python train.py --crop_scale_min=1 --text_encoder_layer_scale_init=0.1 --adamw_lr_other_params=0.0019 --gradient_noise=0.1
Rows from block 2 of the text encoder, named by matrix and row number. Rows with one number belong to one attention dimension. Each number is 128 + 24 x the weight over the matrix's rms, rounded and kept within 0 to 255. All counts start at 0. Numbers have three digits each.
# q: attention query (text_encoder.blocks.2.attn.q.weight, 256x256), inputs 0-127
# k: attention key (text_encoder.blocks.2.attn.k.weight, 256x256), inputs 0-127
q.25:115129116119125102141190116130114130121130126148203163126135108175155146103136157130104120150174110096131155129116109118106153117103179141137103142114089109139131113114128110162113132128140133103113135158121111097156122143097139090111134097154125144098123106121116127139140164128116154117129137149093090143127152140146111145152165135110165110107110134147131140142141113135127149101163
k.25:130161118123119106099138128161091138153081153086123164078113159113141108085141115104118135145132139126151153116139110134081140097107143152173184090114146121141149124139117132131190153150137116134099094129112104159085139136172155120139138116114162115150089154122111175083150115119111145122123125135135151143129106106134120118135084117101118105133146076098133070118143158140156114119132
q.26:141107147131107117123182110081112123148127163098089104100156148133146117131157115138124128092161154126104129090132142110118135124155118132130136113103120120129138154082146100145156149156112129109126107153115141136098130102106153103165114140181116154133122063114098159133152196141095169154085150136150119152142172106084168134095146143112144127153109123088100137089136127114117117097111
k.26:126136146115152110116127164166088080118124120129147108125172117086145132102117090148157135135094138175114129130131134157103112102126168152115126143121151127135161140151122146167127150135111150101085157187114096145108146137153134155128118133136102133122073168127145172116130086112145112096113135157095144173159141138122141159128132163156123157096108119160122117088152163072132131179148
q.27:112098120103111142092131127150127158119100120118124128143119098128110145120109133128117154113115094124170086129147125140140093149086135162131120149109109089178147100119117098132164119130101157121128138119120127151130121125115136182147123129062095111151123092115106149139104126146116095136176134115141126154125161105095167150170130106167165143159118145145116091165153146129106079130155
k.27:162087161130134154098119115133128109133137179149093148150120120143132100078117085130118130116113112175142109153175105104152139113127132158131128140131141128135136103152168100147120134094144186122139091172114129077127127114121128120126117117110075091122170168127115121145091162109139098156091131085114153137120130162126073130148098182093114135105159157055116144110052119140130079173178
q.28:144139125127115168162091110093108096138125126117099146142078167114148137147112170130139113178130129102104132131064115134139138125151126128144118131202106130114121182136157149114103112127096125091174110115101124146150129131126119101099113128111180152111120153071152141096137124147168163101136116129133095095145097156158095163112152102132113165094150101133140179136111127142126137114119
k.28:125146130142097129110123141094137127114077099133106100152128144121152122115131132165076139083118109136103168121123115135167160109101160122104122146111096114142113154192156126099111114163183134118115103116136142117141160108148128076089147164090090121138157128143097142118123129117171139091141159139146110096159139118137142096132124121135139168153106101119114141135179148160135139114085
q.29:126129116159162175145108109118130139115126167161064153106143134121135152112165135201144129127125114108142078154124134177111117109113133154157138118157163161059109116155105143125117105185115108158144139162154143059143145172143121103129135119141163095141143145109116134166137132137136137138121154123143128143140152133140110122147132152128157161165140087168172158134142127131114130150110
k.29:089134156118076127120122149140118165137117161141146146139095130141149111137137114121107107139125118147095126143098179102119137094101138158111111128132130153091138148117155110157118150127140136140147142216096123151145118103112104129160136143086103073119159082118128136146125117099144111144127135118120115104132137079090129116074096142126126138096107101099138143130096129121138146126151
q.30:112139105157126131167117151130100126171131108140111134084150102159140131121127143130157148123126113152121141096137131143126110129136125121155129116155123145071171129133128174134131115128137131122064119095178167150182104089125112122130170091116124137153122102131101133146132078117136127123122083157150119121097161116136164116126087130144130098114143120139136105152132118126168096144141
k.30:102114152069168145102127151092142084119104143123146091134105107135143108117130166115116148104097163130156135152163109127092149101166158124132130167123139124150106136111092136103136141068128179090134133117132116136103154117132108123155136121120117173128174112106106155099114159163100113146146100146144151112151110107149131129136185146087098117119101101160119113098129094158130110097117
q.31:144122144138147128112142126101111098101116113127173127125092157169160154178108130111172131096135153122139154150163122154121130119122133115163089140131151160140119151111097100128127122093126156150110147164121102139153144091090150103129126138130177095164144101115141143120119138112147121116104135104147132162095119103152058132139153152115128138096111140113050103108143099105125144115160
k.31:107153121134080142192112105139156117171158148153141146124124133109152108129120111138138109118125134153134146089146102131164132162148142164110121094107163164091134139100066099124123159128117137156140129137103152108153128112105100117166123097114130115128135129114140145097154158151109185176126115152090133064108128124127112130111151121162156096161086146116155125175162145055160095133111
q.32:107166150179135127176126153111146132162151139122111128168097139107094160113150132186100114176112116104144183102143073115165153143157135139151123125145114206140151145141128129079127162137146089101164144111101087112103138140133134125126116144141164137091168125134114108147189094115134129074086145120171133181118098083150142152096152101119092161103125135111123135140134140097099121107140
k.32:086128120129188134137087149130083125128133128152117141135140135166138133116106137155143115132138180126144142137136153117143140133121141109171184141095144107096123109154158128123111109133150114124072118139164163091113143093141103095164128162162134149165130101100136096099132179127104121087119167126141159089120124144093130107106108143119146135144131118133109116140118131111123098063079
q.33:125072129141106121124136157128139115105123113120122154171128197106172104136153144113108112143104148062119096144130104127104147125129107115145129111167137138124163199156123179121110141094108106136134161130137106115135156161129131157114163096127133118117158088147122153126186135168147123141147126130161159167111133134151160127109106128130107119139142133140105156123174097109137154111103
k.33:130138126153119121108113115155143124110094140152107131094116127141122152150127170121106080142124152099124111107125072153172121114137143110127103111121154119126138113112117089102132096090158124130165132098089134132126117146158055109129105128119099168129118150106098147098139129133179153108088125115098121145118095114161122149111089088103123098118157110150105136114099155088110138125131
q.34:144101130121088129123147151111115160107129126109142123157134133112135145133136194124130138116092103125170142138124157126121149107137164161138149167122126145098141183077147141059146159059150122103146125143169134161117104140085125150136096115120153106154151136138160128130104129148098162127095102111139151142119125115158117140124132133077145112120144127167113121156157131152100142131158
k.34:124094102093146155141152106141092065115150115096104165168131130132103097134153091181108161087100172139130153143158122154101132110158201121114124147115128136087118126089108132090098144125130114096123158110146109141108141078148109171166131128147118084125134116112110134087059134148179142107121122126115094135106116098141176129112117130123090137142172119183119059107146130120158113157124
q.35:107159113121131139151107117146126159119103159082115137130088109119088119132081135113137115110116110153138165090165106128168149158176137111103121132121127088087109158129097140123170121132171143094141139130102113091131089129142096142099126131135144154096088104112093135126111123118134136140168129147144140115117127138176133111126095132122123156068111119167139150108157143135155124136124
k.35:116101131073120108101111117106158167125143163112159124149081122087134125180141083204142140130089143132109150135140160123140140137126086137165102093157134131096177113179133159133146118167150122118106163130128133090146083112115136127158163127124108112139124128121110119081146150163151147132122174115168118115127125142119129120174139167120140099157103121183130114118102126076143158102112
q.36:154141153133120127132168121160071126109120144125132127129142126143109144123188104092108142125118108142104127105101112131153177132136137133133140122167128109090084140135140153082149089097179123130115083140138148141140140126139120086130112113127100121086152151107121166092115122147138139147161127132163138119120095106090100126152136164084171142127147100117151099129109126100108106119103
k.36:130126121095135153114129123095047140189111107100124175118136140167107136149134110131166150158140120150128153140096133142160120134123148125148103096170146132169148099182116181166124134162115134107155139158111143146138095159079145113145159139100120158166100144177133129095137127132140087121153164125144136127104127125133174155144116135133152107136121089098102122091132111142110109131132
q.37:116131102116179122123156148121129159121114138124141129145125116148093092150158139140156101143136131150115124141123146136117104133135141162143168103111171139119134096115167185117140082151162164119121134128146181135157141093112092118152100116176118151157090096142182114107129127142103138139085153183149108133114154140114154113131141119152115136134074169127117128137197120113144103086121
k.37:101139142117145119120152142156139115127164152147130140097122082103157120107128144156077092129150142161157128110201108143137120130171122128139115117148120075099137099123116100096167130129112154140097104086115128146156127140134088148108096142186124146136129109117086155152126143083136128119073156093160138089121135152126133143145137082099122109164184160085163168137138137157140100092116
q.38:112142104169115172106148154133132139116127133106145099125111104143155123126147135098113106148107132100135152149144117129141114076110165141142140183106051100124114143130099108121127196096154133132118150130142118146103169171114129136127098125149083112132132162144119065144100126123100098129152102091083151144114112128082096163143122106199123106134123109143126130119100163098144115120142
k.38:166136084105118122118166162115117141171121132113087178112132160094123098098135132105131187131112105181147121126131113156123103134145131102147131119139110087119103146142131109157127123135093148143138148169120115133182128102118117124150172171096099141114129137172123136126116103084114121123074167163124117186119139144165139099119167119074128126105131142133194141111116132114133143091109
q.39:122162101149117108137145105131157122145140135106158128131128102118107164108135118095142125079134140158139169158134134086128157112097115112096119158112099167110115127135140155133131091155124095142131140110116128086126096096139136096112127140165169141150150147123154173143138135123081106163125123124147093133147123120081123123159133143096138112106104173144107145102063131128110105141116
k.39:123135152142150129108096098136144119106132102082176160126115138151144114132160134092134108128154165131142163128124128127182131159135116135149155196130121071138066126170165143137165118164099158150129148102097077107182156157105120096183120118107107152153171086115092133109114127122135107138090085133116155123145158190108145106119105097124142118130146098095130131145126106113095152134141
q.40:136150130093118110126131148086124123129160110130140090113092127104148162136182136121124105149079163128098124142093070158143099085139103149110112094112148164108156106104084129115139130130146146062133135124172158125161136136146111134155108163140154182122115078161179153152149116119105123114113112086129132137116147120208143135112111128119161130112125140144104093114094094131144148115098
k.40:098152140093147104117080088139098123112084155133134133125125122135099110135153146092142121091131104132151154162117142103118099129134141192128156137118087151122151137114116136120129150153182166124157124058166129107177097177159106136134143130135128148136106132118177144099154131105100153153165139157173140091141120113167107136147126123120071167154166134142117120147047167157116139093090
q.41:151139127128144152144117102138150134116142108163128136127100128159098106141138109085151136123086122109109158147137102112074155135125119128151116152129064085134110094119084201142129113140118148084091158110137130121129131144142141132117099144135097145116125105134127118126184138134133113158161119127157082150148100128115137148137119148084148114093169171130088130165101123168145138109117
k.41:121099118142145141165117121164163121112174106072136198131158104109112124087128140111130144109120108081131101114126178109073084139137151076137177113142154161151123144137166102084086146111145127126086117131128108115132137109127143125112114117109142127138162156130128136114125094106141135129127104115139146145137140096148165083100168098105115117174139142151137114143126108151138117157142
q.42:142134090179129115125135122120102148136177116123101108096156104144101130130133115141185142151150103111102119101136129144139141150121146117126132118162178171164102113102122157121079152165092166128134112110122089107153168106145134183132115113118109131125134119183154177180069168166137093154119138144107134139120154123091151098163127152127092123136100144172128106123134120107128190137139
k.42:110096093149164127145132116113152151126071124092152158119134079158148097127133136138099145121139129129172113132090117103172064143129102128126159089096126109096156105119125113122146136084144148148171138147104134139114136114117099091141141145125100132138170094142142103151127143119085129137090126115126138128149132127110093145133138108169106111133097120122152159137115143077137121110115
q.43:139130140113145113161122139153116132101101158145084129117164134080117102115114139128132137103120130141116162109136116151163121147126114109166120152078113089141159163122158068109115135132118129137127106179170127162137124134089117119129160138110124124061131127120095143107124106135140163094169138130126148118148119097094127135157119144110092099148160135097101137139130103066117113127153
k.43:142138126108120126121146177168122150124153141135116101135209103064117108135105134107143108094126124117102099130151149143108150119098075155127145108138155154125073119151155102175165152171124094132139117145114130100115150086094122052128090142091121127125130134097112074161114124149086131118114094124134124174126139129148153167152146152146104169118129123143160128140100128144135122105087
q.44:123113113143144098114178106189092139097143136105164115118156115122119065172083155134110114106110131092087109122066103144123130126123147131142174136136101135118133134153130142160162152146143154141088127152078138087101126101160177104076161124127110115141130162134140133144118113108147120135120147140110116110132128139110155185109104088098162180138143091109114151119098157136171115118105
k.44:107141134137165109134153131149124111103136126137135127129139126110130167136173103125115171115124130124125093093138117104150136105107134132143129089154148123124115154132071113107127128102152112144078139128146174197129127155106163096115139132137130161128151116117123144130108121100128124073128126133141125096106124121087106081109165117088101121109131153092141089133173162137162119179132
q.45:121111132143094103139115133109137104103090144146130126118140098139160146160119130162132124099129120127158121099120136157110134148176141169140091168120142142129106141099150143160080143165116109138113126138090122150137125095076100138101084129124168095130163109157139077142116089150149133134110104087150150173128111114149116147134110156148108087167142110157135162109115085138138174133141
k.45:098119152126132082095091142109130094135213136135134123137119138119100145143123128109122093103166136178142184100092101099160161157076098133186131137092150134160080175093133136166122147133119148154139062127120104097152119111117134077133123178113146080111137162146104118170106132121101129129144136156153134162114134159128135159087152123154127125135104096117147133164138125123116139146116
q.46:192109110120137144153135121086121131107096127145125151163158124131102158109121115106116122157127111117134127131163084133152127131133172124129150138143154126114138122131155183115140124114118131075171102149184124130118121147128121085105139111123140155129154093094144136146109151126158095141118096154145136101109134157091111096096135139120166150112089136137110158177157128167143144104137
k.46:141096128110100157133124073097128147098141108123118127135107072095111160098140136142117139148152140125100137117126130194144126182147133099127127123076133128174148180125122140147127128145111185111111124127093167101146105124111101147187149146099157122145135104138100104094128094125130131107130124114200142111129103150130143117108145107108111135130070144171151140125116186134110193180134
q.47:172119156104117131112113132124110138145119149154146144123139140122155126156227109156115090147108095154131115173106173126117078152154098081162144108110102132122112142149184121168109158155162154095134121129158107134193107151128145119102160117133106078166098190093138137140097152098108133155135160154124140144134111121110074131140143142104160102151107163122136151140124116168097132159162
k.47:110089134149149121133149104117146090098143144156092123136146104124115138103105076109124127134107125169147099129119134128117138137184099166136084121148122102154147105116156145151152087115115129106124124111171157145147098167146136172131122113167174124116113107134120112115113114118106093137078141145102153154095174105138120084117125154115162138090161137083152108159116123134146120113173
q.48:113102139138160078137118074124128079154090108129124099118108111097104072136187112143129134111116130137106127119121165115113101111139104180187132118112145126124114130123136108148120130170104167098162148142135098092090171152145150137151101186107119073129143119154086144134102136101103135108137134125117130181170145129115170127116145145144141127083132120126133131144140134087152143127106
k.48:133065140096138120183143108105133094131165128094128145141130123122122125116119114123124090142149106158142120112153106095152124116130122159144137141100133149106138163169105142110100103058143116180114153141119116128131149150115118120134113117174155120160089118113145138110141143130108106096163142128151125134101134163122104117146128131123127127149143138145144111146114082083162138153154
q.49:126140159146113161154111118110140140102128152117112123192176124143082167134101125152116086091136153116132067133136143138149139123107126130159097066093152144094144140108128085099136141115089136095097115083119143106131091122104099138088186112111113142144124189156102106096185118130128125126118113126125174138104149135117159162142144089128132160141113087110105110130105123159169131140123
k.49:115144119143164119135129137140151152144112138148127115123110125114113112141090085125127119125143162116130121119109106159101134106124131134100143136140144077132114124136084119097138125110118116088156076156128141141112151092092114133136102169080100143110150122111144108124123102032147120132094147133119128150095113156102147129126151111138077117146108123110127130103142142152100112125140
q.50:123143097116126163103111163124145158125158153117159161108146109114189155143107113167117141127088088085130056061135148143137120136169054141098086168095171119110095142146116130118074154111111131170128126112132144171192142139133138136121126149123146130116089117145111126140128144119122121125179106101110149154107114125142185094110146170103143149166176102150121147101149095126083151120123
k.50:153128118121106128085120136119138084139143093121108152130128127135103119141178125153132142117099076097102117115156117088110138141155135140109155124093135122153116109128135142184118092148136086099129125130134151147092108175140159131129167132156108141140099065154104114132139151096139130110129128150125166139077120146087143164144103113121133136101137114101138132162127134104108139100068
q.51:175112112171135135130120134146125117122161142113133100140121092119092084134104128090127136115162194124098096092156099150131135164112100128130112123107103085152112133103112130168132126155116095133146151102135117123118123213098119106139124110134149113101140160106129138126119131122137106154118185150087113105128111084113125129121164158151114120106099101124135155132121143122143136155107
k.51:159152141148150089113116111103155158133169113137120145192116127158151121120162145127094097117103140167136097162168160115156120111151139135112091169141141184105128172117126136142098110139106132124143105106081140146155098125169148151122163108140190130113106150135062114122141095157099150107137158175089134163144113166129115151067085167142120065166132101175116124114114114122133141092102
q.52:151082105105157141143128138143139103137137135139103109153130111114174146097122113135123174129133185160085128140123140109084108099124099182089114130128181110144093102149133130167127142107158129131132147118094119109134108095160163144117130163164139119130147140126140169100156123095126098166097125112133144108117160085154144106097077104157101105107133157158107101138136153133136148149137
k.52:114128156126133151163103142123101111073126142124102137142132096165130144172143155123158097114098131127140134108107132121157119102140124154117144108111123103144102117112139123127154120129100136162110127136141129139151145139130114163119124091138126105131120135144135177118177149108123091144151134130076120145140133142106135169158147103127118136117089120162100081121101150141124122091094
q.53:148142208110112134104093161128135111126109140129138105089136129149124138124089139111156112123140143133101112139147124132079140138147111136075131134132094122093130143125105109142164172111153154149113113109153126142111108141098138128132127099129105144142185124168116112129128156105140136113153143097127168104135131137080159114131082081137143161146107107109115178121088086152163127136195
k.53:134151130137095055157107134134095128085135153129140134112137146124164152126164100133132114110130200116157112148150076096091102134175087120102175152127152132114161160124137136122130116156155124158123111141136119125143162115127118161145127121120131094171121125140126139160136122124119138116160149136150105112096103143118132135099109132111121080090141181125122119112083120066114118123108
q.54:147192117082145141138131118154123118156120091107148146102120061127111178114109133178137134139134155142156101108167114099176113126122137147107118101157123131117133149103146134160175156126103114103124175122108129123150121129129122124125166117139136119174114131144090165094137120128134115116178090168117162103158162110103119139131168127150108132106111128111154134105102157123118143159188
k.54:109108069137187113150157128115102175172155120114143150136123080120074128148110115155186122122140111120127144140126130164138088150095153127149113140147097119151161076117120153146138128125158139141115180145109109132145107121110111162162151097146112145130145115112152154121146179135091180122103123095136179093115210135110132094158102109145143131132164146132133157086167106147149115104125
q.55:166109104113112110080141144135138153154179114101111129125119164103076119143136149143136091142109135113119127139090109134137096135109144149141080144114149172139131137124112109144135167157125085178149147129140118059134201131129136103146123101107146114141135122099080146115141079099106137115126120118141141140149147096159113154118157173108154160167097167156134104097131135131118113099132
k.55:118097150087120147123084143160104150113107152132116106115150102132103160171093136087117141126134107124154110119151109114168114149153103080150134114112100137125115146135111112158093128142086113151103121101106117131172122159152141148095141191078151147144132111144147083131154154170096152111097145153106117125131133149151165159162119128126122097119181165068101140107132142135133136134116
q.56:091112148079116107146104123137115123115119138077107129143137139123118119169160125106092112117126137118124138118086128115112119124132168121127086111116129201188146166154104135158112136100125147101103080143167207099113110135115138163126123131138109152102106139122113109106086125125113089121156151106091143146068136142169115124146106133134099078117138094123147125125117078139143171119112
k.56:103166127099181137135114144144096131107113144119114111135108143102066156109128129181144140123133115091117123146120115153121090146104131111087127150091126113081152152126136120125117076161113104089103146127093106122111113130096116149106151100111114114106163111120145141138151085122080185115131137130145110142091126132132138126141128147116132113123068108115131084134116110150099131129146
q.57:162118133131085125126128120147118111080151131130110103116158162109154111095150115087123120092118094135172114149169132115178163101126127131122148106079115111157109135139107121119130065116148129163130141169116177104127143181120142158103167110139144090156117117121140075154096086098114160110097111151117118145132132090107129088118147121159117120124149115070140134106157153131136120118106
k.57:095171067172129153118142115078088148124165180074134107082150089082122093113112057147129085180155108084111099110136147111110142136101147141125125160123118147086080110132078097119098089112134147115123111127136143158079062168143131114112091167145124110101147128137094139134172139125104094109154133151116117167136124066123158101115132110127129126111129150126106098136142118143103116133125
q.58:123132147115143117110128096139136127148123100125169108124169122097142155145150183131122115195140082129127057087154126143117134155149115098170140155157133114142147114148078142106123095087107112166136149089183104081100175134105148118168146148084164133160129157133124115153146138123128115103125106128135128133125112141181148153095127107106095125079159109121143109081125102165173130164127
k.58:102138131134090106112088135164166167150095130084135122131104128097106097152130108124141092129116153118123134126125097140187143158138120122134124112091100143115111089075161102148140135126099143117159167178092095074137159164130109108111135123168106153144144098114126158123133115121143130148118139083147125113148079085131180073108140135087169110152119164123129210166162169159156156153149
q.59:104146134110113129105117128154144093153122132115129097162160121102111126090106116159101149140130157127177097126098136143128120134108101112138134155149117082119129113172082127147140123120129101137105106130121143077086121117115106112149097144126156116121152120164103135158151103071145132137090135102090125136173144151145123114093143142146158103137123161133145137086140141078131122104109
k.59:070127129152116102119138110136129129146119117097122123137145145146133132121116159109168113153125148107125114123133149134124115136148154162093090074152151129089188120134142154161146135154071134125128114141081138125117105126140120136105123127146127171145135144127105167106151143124127162112116138126145150100184118124094093168106109162096115114138126130151098154150152132185163093114141
q.60:109115122108124160145118102147107117117126073138095136110100140068118154124121140127159122127137139196125147101155159134150091127111126145106119109131123137108133155170147124118140136123107165106134095173120135121076096133114122140119142130106115121122121125097106164167108133108160139103157162106112131162116145117125086116126118098131150114113147162120127109131145116114126139146112
k.60:123106112166129118127095143183164149129133126166099131134107126178121133118119155090122140160068121159115150119187119138122166096133125124132106118131125111148166117133103136177141145107137186120096079085111095123108162113124124129104094131093161088148087092154106111149113140149125138142102145146161108112114155079173151087083135116128083122129128089106155163109137100129133147157078
q.61:163143157128133146108125124092160130136154122104169071123091165127158117164115093129143118131150110151170141159140159153121111113122157124151148114150160153132106141133211078129156115118085132129102135146150134128132114111132137140139145186147135092175120092110131121116124131111125125157117135136122157159122154155110155108173178146194166152125140136140170127154133129114135141144130
k.61:141126112113124136130174129132160135148156113124113135144152121142117134132165149148139107147168104106109123135137116119142107144119115150130114121114123131178108132106095173170117124126145140168118118153152083163077164138044160108098125166135138117093146143147114147081111118145117146101137157130114124131158119082109120165138160151109118178101123141121146095135146126094112126128119
q.62:150121188084138102144139155154128135151157094090119124089114119181116109114103138123116124106166119094172183152144112103144154107157135131132163143119142118138121169165151120111116133085116156146169148135139156127107117114155145132156121173193118107128122130143167093077110081127132110145168127107151083130176131180100137131113105104147145127129148112118115156144111115091144081157103
k.62:147086138120131150125113075099094110138144169127133154150142123131132114144110040157190140145129142131085118148103138173154125179114123156127112140166141089157100133106152099152141100103171156116131116126124146146075108074118094125141151115135144124142160094109160125110180114134129146139130099105142127108103075124173121141101124101143109155119131153152092175165108080133122146162118
q.63:153151110135146087105173126099138118128106135163150071093146139164112128137115113107119152142112119135128167163124141119113133156127081152109131082126132099166157140134129170169133162135113107119188126100165167104109117121136103111133124107149155120190150129117144116141121124082168149172084135179138148170155154141141134135136143156110085142161117136159131162096112106123134131119144
k.63:139112145145158169141125100124119134168120111080133156115110127130085150099139098113123119151135128087112140103144107112143141136118143127152129141076149131135113142151157114122138154138097101125097149127110127182107160077144116111172158078133112095102141124152163121112062116108142159168151108142151130117136114157122127130148126123145190107121175132119124202125156111120119125159118
q.64:152119116150116157088154134127147134160133143118150091141163116147114138108127139174122132144088160145122129099106112099111126114151147137119147172143104165169152138137134110091162129154108106126152144140136123173114147138093153145103115139102119124156128147139134153163101129106129122117130133121124152115128137098163097160110121128119127113139084096164151157107113137072143116132118
k.64:107100183129080129104171137125114099142123091128082106079085147140098153175090125107101154102144112158124115146156132171182112092165117138154078153105151134131077130123098105151176124127102127169078158154132153139128154134106149119093122117151103159094108140130130152107132158096101119165117094150103109142156094094142126119145126135122112145126125156161107157091135136099131128132136
q.65:118097115092108100145127167110097147141146122132156129120116115136108121146123138158092107110109065126120068144119116090124107111123153109094104118126120078123092145149103107174127148183122127154133164148126115136145117135146122138127123113154099166113105109128117119169159109134130150136089115141115132157130115167118133146157127099137120097164133114153102078130141116074163162115106
k.65:145141112073126096155075109092125130093125162092113134114121121158124085157100132066082087100149123149170140132137158157109149145103138130102141108138128105133115143134096125132142115156143165125117140117117121155117140130143110123123096132107137071133126131088137151137106139111132129155128088139113156115128179146127086114159100135176121154098114112127121133103130144125170127154106
q.66:122151137134147145096120107111129079159117156095131131097109117104148149139138097114127140147096149080140071139138157160106112113132145124128170156100128154093158143117103114150139144133125141164128141135130140166134126173131096094162161135154134097096162109137146132113154120131099107108180182137124124138149105137107099158211092123128143100153152161141138133097133089136113162157140
k.66:163160111131137142120142109103119109154154130144121096149123138142142135112188124129123109151154116112134180145130122107141095150135130085133150147146115120127142092113096144116141120146124114166137133114116133113141096069169089131153142129115105124141112133147132111154156144148149146167082137118216104105123179163134118126098094084131132108100154157130180133102122095153114174133136
q.67:130136118118135116135089153126163131167150110129116150144135120139096139153161187117105121056101112123154148090087073173085112132147180158101150159142133152109113101142147126153141191100137132164151135109126122128188150182130149177117144141150068094101146153142128099111160118118117101110115130145104160080121060127074122129118147129146127120135140119152129127133154089083100134126161
k.67:095117143103112114141136101156127129098107089110139133122117153080151090105115117098157128146125130148113124165097095093105115147152116142144108124155171117130138143122125123118111151132091145118140160180114143136134150133109144153135129067125137143111157155111108135113137111145141140128128145129132114093118130124145152101117145148103144103148146132163126125147152112106141182086105
q.68:142136135148151110122122147132147118130090114109124128117133131116132126126141106131115112072133164101144124124123143128120101108133146104147140128128116149142145160124102179131177115116112130082130093137123099157126077104103135165146142154132104070165126120195120143127121149138138116105108143181067124152143095113101132158178077084122143143132123129104143153126152142090131159139129
k.68:186125107079113131098104125104109131122159118119132145099159109153158113157149134132113103135129110096119147094083115144089124117136136128185102137099109124104130157147121144088153117107113135126155091124090134174132151115149098175122130103127109126181114116109096148099164145088133180116106150132150141128122165095128134087097153106173107053095148145122124133173118136127150142103115
q.69:122076126132091137110122069128114113110144151118099155175176118135135131109084121162134143073112126195124147155132114166146148132097148165115138115118144152099118127125129137155130104118097131168125124145101128142154112111089142125092132124123144142144112112144106104182138165182159134158176167116122099105109119088117118089109129129168107161126157112121165115125106144097093152157094
k.69:122110117149125142099124059141128150104165117127116104123150150190145163151128117158135113140175110164122126125136094159148103105151137068119135115150119131115154184113113143114173084058092085139150136138157097106108101114100139115144137107126114124113153134135140095139110131130108157120106124114113151108094163166130102099098108117158174119126141159090108138114112118149124132188133
q.70:189136119136110116078134108147177115110142104149130130101162102136139089144136199131160152080117160076102125116185126154129086136148156107114142117126152130109115134184139187167110109163127061136138086078121140118134151104177156110128138071144126075090138136100134118088083120108126135125165107132120165167140088119116164122139126099097134114117096134139165103139125120132124110127102
k.70:134148138125153180143148131147098177115092094118101142109083143110116141151200119116109122070128108146109164178133155142121129115132144120136160113126105123117124165162113121096155122092169136152155129103139090111123091181077121147136152103096146090119137138111096127100120150131081141114144108142144115114156110080157137061155123121110123131168082126155097134110141124131117156127106
q.71:096130145120154110152112149079158073133141099099100130154153120145123129138151111118110125142140166137146101132145116113110104145131113155108144148122128091091122188101152083151116145120121132162126123119098108107099122107132133130143151099139106120127151086106133127119126120137143132147169140080135124145104149103094116082132092153065164096122136117094103127109140099109151166083107
k.71:135103100078174157149175104117140103130128113133147109101100130137122105167183085142096163137144152130109102131161096132116094088132098115162142107161071135104126129102107122139173065150137128190111094189112154141132136120107119126176122091086122125159108136157120138174164167187160154141132108130121166129164109118148123105150160144082151149126136122132126145070152124163137109090129
q.72:150088135128117140164122125133129128182126117102065144139133124089135134111092087109094140140116113114122115125073119150111129172092112095120118140088144115093103101141151086126125149149126139157129141153149137180092106123134144141095147090125125117167140099087130132134139114105100152108138124145122100097125120172156129131129111129134149102132105120151097104136167122082148165104115
k.72:103139146121108115187095154091142115096102153143112119097119129147153108147111154077121159129107126152127105116135120082146098085153170154130087109128096136089144114125113160147149141103153108097095145140117127147149141117130128111099154079113140135127151122114168138115121141139115089089137162138122130074074172139129162125111149134142175155103081181103152150141146128132105118153143
q.73:166139108114121120118118132187108132135179135135142126128114169135168142094139132174099113067143150141128128120118134094098121139113135083089093118148131147146136155129143157125120131088113114133129122137103150133102122151125163089145154141148086143185098145129131136099099114114081124151132126133162120134108158134141115109096116149133132109117131105096113099128136123103136077134157
k.73:156159077155150124132103114161162109117117111153148150169100123113156072120115112142194139098134135148088136132106116141120140114106158157123084114155109100146129158133124122113124141131144111118115138145118139153112106151153106110158120078140108087094148135143138110106119112109138134117160159142141132109134133111092103110138123158114129124148131156133116130117072140080140100159135
q.74:151125135115133132120100130118098106165122118077137083155139126091113109110139148135116150143110070125148117127133087115144141102147140152143132153104178173127098111136154075144121108093148114098160128123117100112155114155091153135111142119141148119119185116156096180111124139159061100171094132106101125115136144138123123107120144122154127131111135094105094133149126135135135156112113
k.74:136126070153086135136121170130170116139100121101139135081145108108152097160104147125121090133106144145107197102121146135161135089138086116115143087146099121101117124149120130117136116130117083122108126134111145142151113102123120095145158090101164122115110095143107122132126149170161146139102113141102144100136126139122112158115119130119189125131136146151134153164138098098177146146133
q.75:190149144115105105113109154140163118149108155174116155156153156114159135152090100172080103080126105098101120132157114109141144108094146081166146139119167163124141081077144112166117113120125135115159114140129126120109128130158122121128081127143126124120171132119132113109109121134130163132114132161144086106127094099121143109111109155132154131141114087151097141110117140120159073162114
k.75:158134117140173135138130089148111156159113146151123128112113112097122118107133134095150143142107106148142112161159157150126107071144138137093143144174143101110155139128091148137163089086160118101138119127113081133128077151117100141086132110105119151105150114125128138122104137125148126122132168114144113154107117144139121147162116152126093131118084124139119089131155125125152103173085
q.76:134135137122119137118100129143113116113117124134096167118108131147122166172093124142144096094154115142128118114103132112114125126101123117159108109120130140111155140174104100172101162151100155097134124108167121131120140088090137106156107122126115162145143109142169105170130145157104104136167119129132087106136144146140180162129093137139105137103129089155143095098106139140148160107127
k.76:163116109184124145113116080133140133142101119157134123086125136157108111141137106139107125136129105165137135124167090088125138119123129124164148112140173110134132136124131112101111142115125135124131146108125129161095107084107096154112117089107116136099124121173100142102134162094110132155135120120127099161158119079111091140101105111160085134136116076183128133125116111132121122138143